Weights of a small image FSQ autoencoder.
Model: 16.4M parameters, encoder patch size [8, 8], encoder layers 14.
Data: trained on streak pictures of flow and ridge fields, 195000 training examples, 5.1 epochs.
Rows from block 10 of the encoder of a small image FSQ autoencoder, named by matrix and row number. Rows with one number within an expert belong to one neuron, the router's apart. Each number is 128 + 24 x the weight over its row's rms, rounded and kept within 0 to 255. All counts start at 0. Numbers have three digits each.
After each expert's rows are labels from the 100 images, of 14976, where the router gives the expert most weight on average: "top examples" is what is common among them. Only what is clearly more common there than usual is listed. The data: streak pictures of flow and ridge fields. In brackets: how many of the 100.
# router: slot weights (encoder.blocks.10.mlp.router.weight, 16x256, trained with AdamW), inputs 172-255
# up: expert up (encoder.blocks.10.mlp.up, 8x256x256), inputs 172-255
# down: expert down (encoder.blocks.10.mlp.down, 8x256x256, transposed), outputs 172-255

# expert 6
router.12:096119129162131154138114101161138170166181138137144144103099136123116113152128137169114144104157145118119147134115061057109092150160135162128124127151118118114180139105149151138130142134098149172127128118166138139115172118188099108102183118162144141114
router.13:091155141175118139136136133142135159073121129123140123121141149150154113097124150144142142132131114142142140129130129137137151140169126145129137124128122121094164112184117090132125105146101179162121088113175112112067140115134115172109175132162099146134
up.3:154101121102137139155081146133115103146134119117144119116129153165139120140129126121143135132104169095104095131130087161109132165123153125106174114108106149149129167147169118107134113122157111175107110131106116183131122125131135148131126162093121162121
down.3:107122123163066130132152146134101105139145128152118093126123124156170110107154110162107163154113121139052135141122119192093141120127142133178140105137124126146118125168113107143140116116146139187120122135135114091155120125130140123119145125088152157115
up.4:136123130160117139193140127100100175060170119115124131149124088134122133118145102124110116139127110148104118150098104121096111132140091119159143153128159141114150116132118141108098136131092121089162126161140090088139155161146147171118153112089157125135
down.4:139128098136143147097110141121158179116122172105111147148116083173117121152129139089118117124145117116166141149088107115131117124136135089114130122159115096116135115117146118120126108150072133088121131147127123124127133097139128148151115119114126142127
up.5:153123138142165109155168158103134154122117109175161141175151116146074134093120079149120090127124158114080096125098090117118122113103120117149158123131153078100144139088122112074130132112090107134147144127118125102140129111158147134146071154096100137141
down.5:132130099111100164108071109157124179103129129118102127129146111127084126153105084086116081135114124159133166103099171137117137115129095131135115106181128114129143125116163134066149128137123133090072106128157157164154103128167133141136156106100150147137
up.6:105139123145112110156136164151112140160123121106152127083095099150127108132151154133097089121143143142131107146146127142116101113136128089105120115150119153165113142106116175140136109132129111162090163120114148150102134094117122170138184119111137099153
down.6:128159112144163116164147158157110124126197105178116108101160119112107109117116114107147088126098194121107138123137129122110132090131087093139090143146100126158132165125079144122118110102133122178164166083133127128134124169136106126120122128108127101161
up.7:127154121142136077131165106138127139144135117129088087156125171124103102137112161131135136092177164160118130129165131099091143129142137108121135107120123126165191125135114157150119117105152123143139161156149104139142149102144132118126126102168146104131
down.7:117172103120196100170127143127085104129155125109146091129139168086054125097157125106122141110097188120133098123130153066117115085158100122156085125108123152191127121141111149115106077118157144126124163132137122110099150177117127153152116143148141108103
up.8:117149107133143161113126073123141163128181098110114133132103116105139124123128121133135124117118103142140146125125090123089158141090148093145146147151123098129165096116123103124123143160115086171109115132129126147172184123140115135132145150124147125135
down.8:127124101149132129135133165149094120168070178113095121136152134138116077111131108137146151157097092121165133126094147152117113122111126149155113118155119145148121060130095142128150179138143109171142135150137142138137138076151156124137080121102102154122
up.9:100120144063109182108157131158138092146145135122129131104117122092132127150148122141135098081137153136084157107149121137137153131123152155137115075096128106145137152120115129094094146110132168098097145108145109159081146125100112088147141133122099109144
down.9:123147155170150139137132148136177125125117114164140122106113119111158113130148114104134089190109112126139092117164125161150103097106127143137120144076149121175138149134147132105125147133141161105137135153133164102146145160120113115144109109111205102104
up.10:130121120115167102121124120136143187100146110170136135155137145120133111121129132091119079168117171128114108120184113061094096133131154081106162107169101136136150153083127139159102123141089129136139147143115137105113133107098161161116102137143156121110
down.10:105142164118129120092100127141147177108125144161131136136133116122123132133163126149143091088116171123127131175168117061104126095171133117121113148141136156140126163122132142156110091120108120141094157091141144141107144145144139130126101111113113101136
top examples: turbulent (100); high contrast (96)

# expert 3
router.6:118067101075145143147105197123119153158128172136169131134144139134114155141127178130097116085101150127138179117176129077105154152161117157127135139146097123129112134104116103115118122102164100159154133122144125071116124115137137148157114143168159148117
router.7:113115147121104111159141132121134128061117161108099146135122140109148127141127133153130113125132092130122125133135155076160149133128099084151123124121158097137171159104138159155169138157082152165141119129124115143120114152120113157078207127135136122134
up.3:090184138144119165132094092166118082130123080175107130154138156138141117134141162175128131074166108120112122131180124094138124107131171131157121147089161099194128138158129111151112082119169137120124101105125134159125081138089123116140147162116102145134
down.3:126167116142110098115203118133100093126149162136133121162144143119142092080088172138142106143096120134116135157152137086143096138124179118144143109128104126225108137128130148141135083142148097129092112110120142120121102143145113144122094100109138119137
up.4:118091100081141106128094126159120127084140164156099127157131111105115137118124131157128184087156117136127131111101116139111150138186140104120139141166079145182121122147108100091081117161154057149098119165108118100118136074137122172115133143134144118117
down.4:132125125152144151145101165121134111105127117134126098171159117134132172120144146110100150183112196145069124165109142122105141073184140121129135137149129159192115149138053125090147108123170142125142133155152120143111137162140123110126151126154148118111
up.5:120106090125091128100121123096103127176124140113147104105088096180142121174173120160119164138175139106127123136102155158139112127109143115132132148133139167172141116114111155123122119100096131140181127086112128148121105107114161133116089111123112136089
down.5:149127186165123130117182100094209120101119130131180116099101097135155119057168141096131159097114113118117117118114125156073127123130164099109115101104163116177131134113131153121122130122108119143070134087096110124128141176131102148116113161081162127113
up.6:124122141130129149123150165127128115131142097135129145145105162124137112133123146099113067175138109148128109153157071128102147165133132126136089140124135107125140106186121159127122147116144148129093098113181102105117119131103116133121121121118094146109
down.6:133133125133176140133122127127121120103151113130122113172092177096124117142128103173118080080151139122123124105137143114117093172170142127171146114116121106127140131144137136147165124121144133092136119133134136146103166216093167119171110160110150146120
up.7:136051107141114148105096112125104116154102178104188135104161090118140148165111129136135164091118151133151115157138130096138153140122159143162145115100101136107125134133126100108121134116122154151170110111141165123115087130144104090126108192144108160107
down.7:100094090130127129109169155169154106118122079120111125120162107113123146073149107115114149130125111106136109107146130093132131061110135117105118143143130126102130180144102139142108156150116123170108100154108141153113079133141133118124127084129143125095
up.8:135147064129149141102131111128142132153098167149147128143140130146113191131121162097094157115137140160130119128110149126112149143130131130163121096134095159100110140136125133081149113137155183102119136146120112158144177099124117134113119097092117079105
down.8:161154149100113123171055143111218130137175114138120108161123120142140157101148160124109166151103127149086177158091096112129112120140117115139134154109104134144105145097099135105122146102114103113170115123138117128109141095120135131128138151111137107092
up.9:067100167146157098140124102124157114117148095148078107098163120095129145140119115145138134161133076094132109131148151138117119107142089164124137122116150166125126116128114145126130127096116193128138129154117139141137132138124141140131088171158124118149
down.9:163097116163118130132156126126086096118071116124144165121112136126091138115130132100168144085150172116171108100136108143123112173171131115159162155126163132158144141073199146113139132118118128153180132124127144130123132130112112131134131086140122093126
up.10:102135095120129127114138108117115131120111133135088164130130134158085183079156158054122105121132131127124139109081130074146111128136123131141162097142092110157133186180137127140134117141163117148130148113122161149117114139116124134136104147098148135146
down.10:168147087111095108138097140109149136125174146113119130102125170162091140206120105181122088149126096100140136119093107067113108117133082145136106128174154107150106167160092099125115131101126104165100118142113147131152127110127117114112124125139104127131
top examples: turbulent (34)

# expert 0
router.0:140153127160087142138171110122140131105123095171110111136156146103125145123132102151128109091128132105108123126107111150124103131168108128135113137117146106123140110164143166134135119165075156098115134111174156128166157104111166139160133135104140094184
router.1:161192118119086160164103112096121136064107143130115127115131146131135113137108102113119122119140134148140071148072131076131157142152145108136141150109130099130122145127133114122128130157106175077091131127136109143127118156100130143157138151094138117143
up.3:131119115148116124107127143066150139122100101158128119092131118099120139095130106099172158110127141155113134063143155160139147117095140124178120108130102141170112135155158137152133158156107137142107138137102129100115108051111120120096156118109117131177
down.3:139099144100114164131125121120203148098126138154137111120135109133112131152089120136091143162121107128078152121152112168097130100128128122155123143108140129156117137156174111136104146119126133148117114157137141156163107173125131106154139137119163154147
up.4:114147146137128134113139137128145166153150123116142121107142102130106083136125114117108124083131142147135143086071091115130107112146127118145135129120130161159165110106144112172126139153136088067097123112129155138097141120098121120151142042131135094108
down.4:126147134099131116136091116125214160162099139130096145069123135106114109109129119126116107142114119107086134204093141137128159074174172111113121135109158155148150115091137129149109163143153148086162120129133148106112139098116117106139126162139139145149
up.5:117113141127088120117147124160123132148122124086109164182132132173125116159095132090114098131125114127134147121144156070113129129121143134095118129115080161161104145136110135163121121142152131141072105132160122128165132119130100139114120111124103139121
down.5:117127167110167108126100126155136136118145105129160128195129132139133110142137107139129104124147111166136106146108090085137158211133128115093131119113086105125116137116123129164110094106142096139189124142082121143121151151148113069147109154113184105126
up.6:125166117154147147100148182087132151160164126140139129143151086134127120131105140116150140107092167101166090095150150143134129103133123150134112136134149116157082126152127109137105109111109079149141099135138125124096158131131172082116159165103089131097
down.6:133132083128138139141065125123042109156100143152127122132129110120112111124140112156128153142164195129075136131158131184113092125119064155158145123189168166156157152137107102108126128140130186139131134140117152156151147132125105102138118110081163112111
up.7:125126152151130179145172107116137130141134087119128141148101120142113144154170121086161132147137141086122153133130194102110127100122138145141139135153148122172142114112071129133116125122146101143119161134151152128099142127114144154110144119102150123156
down.7:124137150103168146131077102144138150109146128120139116149134151143113156115151144168100105140134129156139100159151094096066144160154115117153142124155161122152135155128100134164125114147131151118138148138104141133109149148127115128122119137119145115186
up.8:087135122127170079123113121115134088159098120113194132117174135110129121129146140120129155137159152156125139151131071129100155105156129105132124184127141116119092142111111135118089102134113136121107101124141121119116133154132145122106142165181106139115
down.8:131130092147113117145131141074087071139138125116151144154106111109117095144102144141123159147127167107133128123123176132123110130160125110119095132129110141134105133127099172100120073120115149080147134117131113102135155137095110152176110103180181102122
up.9:129080124163180100107132093159111151092126103133130114117145151131128154098111089200124179104104127123142131121107152171106100127115139129149162098094132129109128121164136154184065140113147154153138145129144110149153109104140139133133140118090142069108
down.9:131113163102103096135116123133192142099139144128116126153151156143147134148133073085147188124087119150104145114116117156125071091158131113138126127070122092105160133142092172174136156131122112178131136116123138112140157137142141143127150137103155085115
up.10:157125103154175138154106122112129133122133129103120095122124136132161150111123086092125070105140127126145126131111111129139140121182133134131144137109138154153129112152123131145122136090159142113138157172136114095189167155107139139067101131136107114155
down.10:137121167132097124085139143105170134144116170111126135133127118134156136086124105161145097129101145093148141081120120153177108146124136168155134133124144108159128132145127113120109130175131112137147164149138127153099154063132114124158123143119158122103
top examples: fine streaks (92); high contrast (78)

# expert 4
router.8:119127119109144116115103148129140091151141122129123105115126142140108122123164107061109138146138134092135140135158096186104101127122136166098127135121130097120091107158151126144113118156135116083132134207101134134181091152093121113200086115112127117114
router.9:171120130121135124112124121124138120145128128132110160110146132109154101150151123085135182126135147135158087122110088164094108149100141146139123160134120140134128129141127088133129117141118119118140100163129126155139070202120162120203111137099111123146
up.3:145149121118133130128079127123138179103144134125103099133140115108138142080162183138125101105141111133130138129113121123168143114118158173137111114125137165054126139110108148149145159134145126164139130141109135132163083196129140161101111134155090148076
down.3:118131159141130144129184128150065133115132085144148118117174143115146140200146122124144092136154147123116111144127119140126135116123169180117152123143138105086116112142121111174135210137138126166153107116132152148096138076129142199145100115130129124131
up.4:155157122162091141133072143086135099142145108071095108090110117160147128148117162123122095139100138146126127146116162119158106152091102166129169138137124113101146100125120132085170107123166169142113168098109139109129110134118142167143130116107121107126
down.4:131163133129158098120183144108128100120149142114141152085117134151116113068121166136123091104160169111100105099137161113147172134080142171125121117169106153107121121127114162114135073141132120145182158098111117171113105129085155138109138125126105099117
up.5:166145110122179135120154151178140103125102135130167152177153067148113143102142101131148118130105149132135137132146134195076101122174144136156123134131124096128163160110110137136166139131114102145100101112135119172121164139105118131156165098114082088132
down.5:124136152142122141128089129171177075113197113118126103156137091132134125185114104100109115153126084117115127059105102177170134108145148124128125133103139109145135162167082157095137154106101087165162106124108155089128149124151119119108173179121132076114
up.6:146145094098127139155136109145115174120098130124149146145121096106137142154084120117123163112122139116117135117104124106128087153166127144123102092148133111123121147112144136138157151131125115140166113148169118125134154127116091078138123116159136132172
down.6:134181116102140125146092144124145132114172110108132107137105079120148154121155121133123154129150095088126119124125111117111118137141132122113127121123141132099120146131138120120128177123107130106048127151124132125158105124117117095116144130151122144117
up.7:170106133116164101127145146150174123120105108134143184121141096150129122120073116129111100142110114108118107146089126134123114138148128151096113149127124101096140149100112110109146108159126143088102133171125118126106159116129129122118126108111112097116
down.7:135124123181100133119122104151188128110147119136110129139129107124114160117152116147130083102160091138097123098120103135130118101149128151163185140110150101088138169111138146136128093126095109055169144168144130135155152128104171098151119105116143135126
up.8:116158144053154112118188120126126135128132107117090138151125129154104137121174132103134125138142094105162148123109144136142151122161129128122150096146152117096128137142150125101156124112094108131108114087138133157120142104175130095119133124169112133145
down.8:110166157133136131134107155097105128098181130103150109175142136109091085129132147191133139119106116134144102171144126156070163194144108111098116123149099086092110137131140126132159124175101140141131140152116129110138134134132138123157128121176156083132
up.9:111119126109135095130120146137141125122092115162131107142154160201115140180146136076130108133103108142117129123061133156133132130092111086155169082091125148093128124104122153147134098125135133065130082090099109136153112154140112119152136109146149077153
down.9:137116124152153125145154116132142103161123124138117127144111132177137102048123132153103109130149142105079107129065141122120137162121082087124136132104128149096138110140151142139100106120121126078137132098171123139081067135117108101148113140115129117152
up.10:108161172074157151135143091113113155116191114154158100145161124149136118153142157128099092142059134147157099164166172111161146114082153121090156138143123122086099122101127107126118153132165119134131120092111120124133093105092124156080110118143087149110
down.10:122142090174114150169142137149035136127139132124129149133133081127097110098094148148130110143219178125112156128153106134138128128101157128103117093182115122074080154123146135136126120111162141174133139107126137166143124161139121145157124160127165165135
top examples: fine streaks (100); parallel (31)

# expert 2
router.4:130137135165106090132133099112148123093051140127125091134123116148124138161132153161119131054140111098105136133164129118138129140146124111102110103117145119103141095144152158111119155130122108169117114131062142173111115107121100109106180118111113123139
router.5:138102104133102141112092113110111108159074103150147105112109128138115150123127106139118099094130148098168103135152080119120108129162142113134089100131122121124119113134132116102092107156133120098098070145152120098121127092145091119165149167107148145130
up.3:132137137127113131120136115112117157151114097149135151164132098134121140136181101132129135118108132142184131106143162117105094153137151082161137144098089125122114096156102138141123123138104139058112118121146113138144125117110120101158118088119112144104
down.3:150115153094122106109119166110232131111161132165127183155124083112123142132128152118108133132152131129094145116151098153150120055099156116167142113123130085131124109117141129131165129148110117131146122129128129126109165118108138082128138159149152139131
up.4:132164149082109140111136166151148130121104145149160106164143098115127112102127136129122117117077125124119115157130136149142130128154120122135144137141118086183132140114152159126154143141123106117130126137088152157150122097100159127143150151136134134144
down.4:120133154160158125121098107154193126140137101168133105162111138121139112146143144101150109118155165125101145109115159162129149141107141130089107133106133154176117106135176145106115133134116159123140119125110129092150134116083133134133144093110160128129
up.5:120108144112128103130141124151125166155122142119124128109155077128103160118101150118164141094079158142169116119171161124131145156119106091091132142094096106138168179111108141143091161134126122132108124179164151184162108082087131091180146130131115147117
down.5:147102122139164133138139154129149135137121106100122120129140111113071160150127159127099147123174202125105125104147117126111152027142097159114120108147165113129145128112098124127123117135113127178132121131139137115131097138132111159128112117120159137127
up.6:119131122119136108123183073165133159168123144153126137097120155137122114105131151114149120168097141104130115121093150113139111156169134147130134141149122125120133137106147123116135143124123105145168119125148149184106138133115137126132129157147125100110
down.6:122125162114137139107105178139097143113114157169101106108122177128136136142136114129125128094136145126115122162120124137140128139175149114142146105152129137114166102131040102122133122143123125138106117131122135090122114150151112123126125126131091110109
up.7:116155124112089136120098209089121095135149115103115133107101112116149168175141115165095142102155134099138111132141074084118145120173170104094116100124137154114140142131147121117141177150148138091120108124147115120138135108074138103127153139087104116092
down.7:138126119137162103140136102143173118153120136118104110103135123153114134086139127094150125169108144149104151151122134115127092113154135137116129143121124136154089137142153106134116162093160170124115096139115150136099115118106117113129108137093142108105
up.8:130149141128167121122148111155126136090105149128115106114151116104087156080085137155098111161108137105140102107125154146120157140167121179097125179153090129153129144171153132110135108127140091143138141089118159156110135103114124165153150151113119146132
down.8:148171101153072134149093125123040080154185100123107149120135123112064162137144110145117121094157149109147126125179121137164126181181118169129131112135095127134131138106087137068097119122123149130129137128131135142140158150111138117125156133104120157099
up.9:082135117121110074123141140116126174156107137117103152115153113137189130123149126113087119182116110140116140141100115092108124118126140164110118107131097125114157144115110147075147144148102160074114151112141131074146132125120154102137124092126130123110
down.9:136148155163133112112113126107145147103129126130142144084107123140181119133126128158148128102164153138110133152127112107140160127168133171155135141134106129101144103085147151106137138118103126096156149132131132167127104139128125083112095154154133138134
up.10:164116167130199109125110172149129096136157119134075148114102166115132149131113148152128120099121135070111165114130123105126136133110100081120125147117101168089134137130130124146145180164138138106144103111165142146103080146140131087117111142114138082105
down.10:117133145122124142124156130159110095124169163154128116073144178093145112122129113112126131160127185143131102152146135063114175100070122109137127140148096124074156115143095116110122142114120155124105155112134143099158100135143110132164149128126116106131
top examples: high contrast (98); fine streaks (83)

# expert 5
router.10:138118145146168110150112152093137154122149140141133131123156127150146094126126213104115153120119118121135170132159118186113129144113166157125112116151136131103089103124128130129140137107140123129187120143108099147105165177156078134094156123151136133114
router.11:145114118129138102143094132102132128095150124133138132119120110160130129100109188114158143130143144115119140138153107179106135135128156163143132121101144118165083131120141125115139128101136127100180116114130109142086135214150150101114206130148142130101
up.3:110094141103140104076119124072122144155107171093130116154115099133056104155138106126088105180106176124130095127122128109091137128160105122139152129125132126170155120120161091144120160141134093178147143079141160102139117149111143099086129088130162098131
down.3:102091095120109082135141115103204149116142101090111145172130162129091121097116083157148113081153110121176160109118121090119106057136091115143093122159130092145149112134142138120123164141140116159069126143106113124128136129135109123155155148117105142153
up.4:134144112153123115086138126117140146132094140158148135156124128130118146099148135112102137077111102113109093113137072083135131105127092119096117146132122108188136095119104127121137140113100138065114137081113117134141121104132114120096133165183108142057
down.4:116099145086114122113107097075105102130116117103132129144127147147106157151113125139151112177114131117141097110137183093133132112145053105137126135142131117175133173146140152117123126113091147090130136097133146155128121136121122125136131144157129172083
up.5:126127144156109128141169115115163147087106167093138089129149107098108092138109111137107174121141096148178123134118112090147139120123123122146104138131120139142134116132141114126142136160142154103102091166122154150128141130159101133122078136130195132127
down.5:136079069104135128141133115105044120140149092124128136143111112133119131094135126097131170097070142108147109089130133147180079089100116105136161110127121107150139110099137100107154138109148120091094142143169122111116143081141119120097161105119084143112
up.6:152149112118147125137144120131147137142152164126144072117138135135143133149134087078114200140175120098135174112124113084081131132159103137136137103100145152131136163127141131166066115163099112119121124126115127134124121151101130132175138129152144159115
down.6:143134170124120115105110139129198160128096120089150104158142124164122135109116090185105173141078095146109090151148131078114155227141149109099123129105110108165135132136143116131123151140100115108081149125118125132126125132116086105091150114122120133102
up.7:144127111090146105094107124144123106142089109132135102150154131115089135134117134121113200114133143111144117126161138128119144138179142101128123116141123097128072097095143158150094113161145107097056139161130123111103113157132129122153135140113145130153
down.7:151104148122101090162152118143195110125196159121129108164112129157095151140122133156129211114112141128118132126117090151144101134167106097101107143117102136132107100131111133159163182089144127098170123136103123117135123142144108120111120102126114121151
up.8:142124141162127070120160111112091141183117107103155142160117126122155150132141102111154126092173134142126131116153134076177111081163126094107123111113086103118132130127141106082099139136131144156133104140114157097105156153132128082137132115084106063093
down.8:142148082088121088140125144131084176139127139105153113165150120128194111147139091129113153108122147091139108135121133135078122160127179089094096096149108126134119126109117138133119139140105119125136135127129106086153117116093117107118133124097090096123
up.9:129060130133139092114102114130118168113140142136144152132124129109120106128166138167133152143160136133133141128129186116158104121105138106175114117126121140102166130109139144106137154165111114105123181140124153143147112115104130133134093118097125128149
down.9:128094071126123093152132130126185165103125140130137100119127128102117082110128129089110133101075127114145106102158086158141140094116125134130141153120149116074153106139129133119148166092143135100098174105113128120128141132104110120112111111077101129118
up.10:131132116114135128132084125145126055199074119096128156106120158138123121100087111154159172116191115144101120132145096108144140106130095089093137160188125136121136150175137180131155144145118130144113133117139111092136153174095107142123156173139174107116
down.10:133123150168146134135160118138159069107143148090118108076156126135153120133147121121122188149092196124119152155136148134105131123133096108108124143139119153152133133107074169167141150108106131132157144149134162150098151099102119097123136100139152116154
top examples: parallel (87)

# expert 7
router.14:104177137096065115102146144115142133091127148109097108154107112140117102118149095141152139109105104115127104120134153099121126134107130148138114165117136091086126115132149152111126105161107141161100179104183119137101109090093140108119081112137119132172
router.15:135153104168081132070168107141120159158162159120157136153092140100116138135143103101123147132116152115126095150145198133122122152159103137123119136146136132129162132124118138145141126113117117134089114138163130117143130103119147116129058147127139137161
up.3:126159152150095077158171122150123144141171129168118115121109134132111135132131144148144099129088095149142130077131162120119107146124174167116106117084131126108133186138136109160138115127156086148090144133121130106155124148169129127133118134144155108101
down.3:124165159140159114100079145151063159111112141134150138103152108155113121171135126112118104145153163137144121130109107091100150180088107145137131139091142131116127168148132134174156140159115111123170132135139116156125150148153100143112111108155104099122
up.4:096108121150137102110134126185096105183126120118153128123117144139139161158138134137102128091149143160140114126071145134097150128111118102137114089131139158141182122155116123168133160141147114164114106132126114155130088106114080128138115168140124116070
down.4:155116129114085129126094166165079145146111125133125130116139157179166121121171107107129132123135092108148166130055110145137112157138121145113120168132133151177190147133116130204143163105122141124116126095133123153139095154128112129126125145133121143079
up.5:137106151143131122142082141115146131171130107143162157155129127111128139109099126145126159135109123118112098110127108082097148151118113104113109125124113147114112147087123163109121116152122116187153131106179142158145140147133122091130155142106145133097
down.5:136116161111068153095162133128149114161131146103151146164097105118127139153133097102170165126137109162111120168152117111162073124096128112138109131127127155078121144151113123117162144089118159190085109108127124116127156125130150086118122132098082129098
up.6:171102115146136133179086121171117132126132108114128139139141100144145151121116118137122122095118143123119134111150102115123126157153160146166112116161088118139103143129140099160096112105116092107161146136133131086155122099175119157134149132148132127107
down.6:096134171137091145108154131132170101119105146111121126093125121144169143130159115115129125171129087137127120168156153128133141100148159124136138112157158111113117134143103094184103126155158096112049112137107113149105130130165122143133109132137135122111
up.7:142151148129126149127118159131141149133164159137121139142131112175099126102138157130158122169135109147108136106118135176101139135132137099122131098161152099115102152148108107111122105157154153135141109148096122113117149104137134127130150141099132137130
down.7:150127120139164178133143111132068123103054116123091105119140129152094147123141156122135119088157131114119153173088137158125165149099136105112124149177141125144095141125117100105145069142141116135110105134156126137163135152111124151128150144091159120126
up.8:126091156142120128124123125140101114125111170124149151125105133137130107115159146119156133148125111122102155153154075077131125102155102115134147117138157114105139095148093118139115156125111146097130157115106121161157165148114133071118175158167114142066
down.8:108121139124134168118139163144128146115117112140129140130122144136132122165117136146105117153113125113105094135134184101108192180099095122069143130150131120088187126127145101170152161158113116051115136150129109160107132127098121042123138134159126112117
up.9:159133104082075122106184098104133153138119121118141115145100146149100115120113139127106115123134126141065126119135139102149117136111135100137141103120136126167124137093115152146124122071149135133137126160138138082132117118136111171155123137155157159121
down.9:146131184148168125093071152133184163113151157145155148148125149158079140119135131114134117129125139110125099127165127098074161162149120108123126135137111133166142141145157145161101161188181124143130138122089089163099130154162117209123102159129137105110
up.10:110128118130147134119144167110129104120086133115094135165169144169146144152123167159114116127118101143127129124108137151130126123160136126140146140131128157085145155111105091150131099115107106069122122129119133104129148139091138132097102184126086122110
down.10:095118130094095141106136125111136108106128124116134135147135136150168156139110157154131103107169121153134132115118153118132131138107137114108105120100125125065154126131132122139129104154118129042137145121137100158142105122137150103154120122145183133130
top examples: high contrast (94); parallel (49)

# expert 1
router.2:129069100090120133116140112143124107168175121150140134108121103088115104139139110135142174133132134131138123150108167123119097158114124130123108117106118121142097086120131141124121138153177099128120170138116132113113082099115144100106070127145145166142
router.3:143061129113137160092105122156136138194181155128153146135127088141130104141111144107112173187138157138148155138136162093092119139125133159138124101148103134113153110128152142142110136150172129115172122156102150125156113128117086123099103160120123146107
up.3:138148126102125107126166102140138157133169116107144106116130121141137147102147119117095103092111105161152128147164176084155084154145114086136137136126168096122156140159084170167134116154154110144106146122149099143103086106104133124105150097090110129144
down.3:137145140146141142146085169167085119162117113120110156139133122149146121142140131097076114160124151118156125100131100130095119128099124102132143123091184123124127142127130134148177120076160160121175148114113149131108105160072128132120111132103148154104
up.4:152150124149123129111108101172136133105105127184133126096095065124105098110142090165122113087127129126110146104117123110154110141131137099155100104132105157129129113134089108113093140149128119102137156137098109120127144097088094133136082077143087083164
down.4:134144122126128203153123139121203105133127168132085115121134119105106103167130119112135130154117088139104126135095155112173156094149154116140151089112126092108138125106100134119133131143144107098114134134165122120105148143129135121142109133158159087146
up.5:120115107119149160140153180136159138102096094168145099108116094117150078115123112173108134140154129117076116148119141154121130136136098095095142124088114127130130125137127122095183143127093146112127104135096151110121102161153142107129146156121109147119
down.5:131092148101103133125132151086133141117136130162109112096128080108129133115127089105133142096144127131113145121113090165154129155147125108126126120109095108135127144134140113070133160128125136138135110159148133117137088116119138133148138105126139134113
up.6:154101114098134108159152140142107137125176120105157164178099163145147133183127107109105125105115115121121118152161143108138157136125121099133149069131127100161159160166162120159123152136136128092146150150156103102136136142149136096125072135167146108109
down.6:151104164149137100116131125142125147143097141132134171184125149162172140070168125131132120157131128120158112145175118091126126223129119107137138118132077131180121112138140142136118163136172107115085130133116106157142143147149124109137119117159123104150
up.7:096122137160144094129109104166123136116097134102122126122186129119138114111116104151147093122115156127117146139145118147137138149143137135145124133131111120125074130129151156171088116116145136115127152141122104134120117145106064104112159092159123076112
down.7:117139097117146116125117148166165092104118115121122149122146161121161112178127124119104124109117097110169106194133138137150099106097137158136116115099154060134091184123126183150174136117139112123149136140099143102170108104102108116111113114158148091102
up.8:135159141137133140086125120118161161096099126086147127121140119169140135165124150138130101106164098134117167125123120098142113185109092113118135132163133130144141126126129147165116136168170135151106118180128126145109116115142090128125085097098125098114
down.8:118139156131110122113089125116173123136151126093112123105141172188149142118154136105123125130096118143082114134090129117151093109119083117139124134112167142164160134153150150168116104093160111159093118140132134122148119120124104095094107148106120155105
up.9:113109158179151117132028090121131150148165143128118141131113117097142121132115148132123133088147114141143117117174096089125141127129128108137117099131123104131069118077131153123131144106120092145127164131122153128173121087106145134129123114140177136107
down.9:134117105121131121121227136131175136128113159122087129098123098121116137117129171106140125135088068140128143170185137085111106075157172095147105103102131142115099151085174144105141144117095135163178128107125119140090125166131094156117099099123074121132
up.10:105193130137117148153096143144124099101093153092122120131137130113149127120117123109158139079108156126154099139130106145149130131169179129161146079168152180159115173147149106128121144165114132103150134115121120150105123111111110113163126156140139103117
down.10:107165116136133131101129098149147129133134122111132129079121097131185136169117129114125137183117127141126141151112103151115107095148178148159100133141175152160126121122090125143127153090138106106072105107117128120136131150118133144126118082165096140131
top examples: fine streaks (96)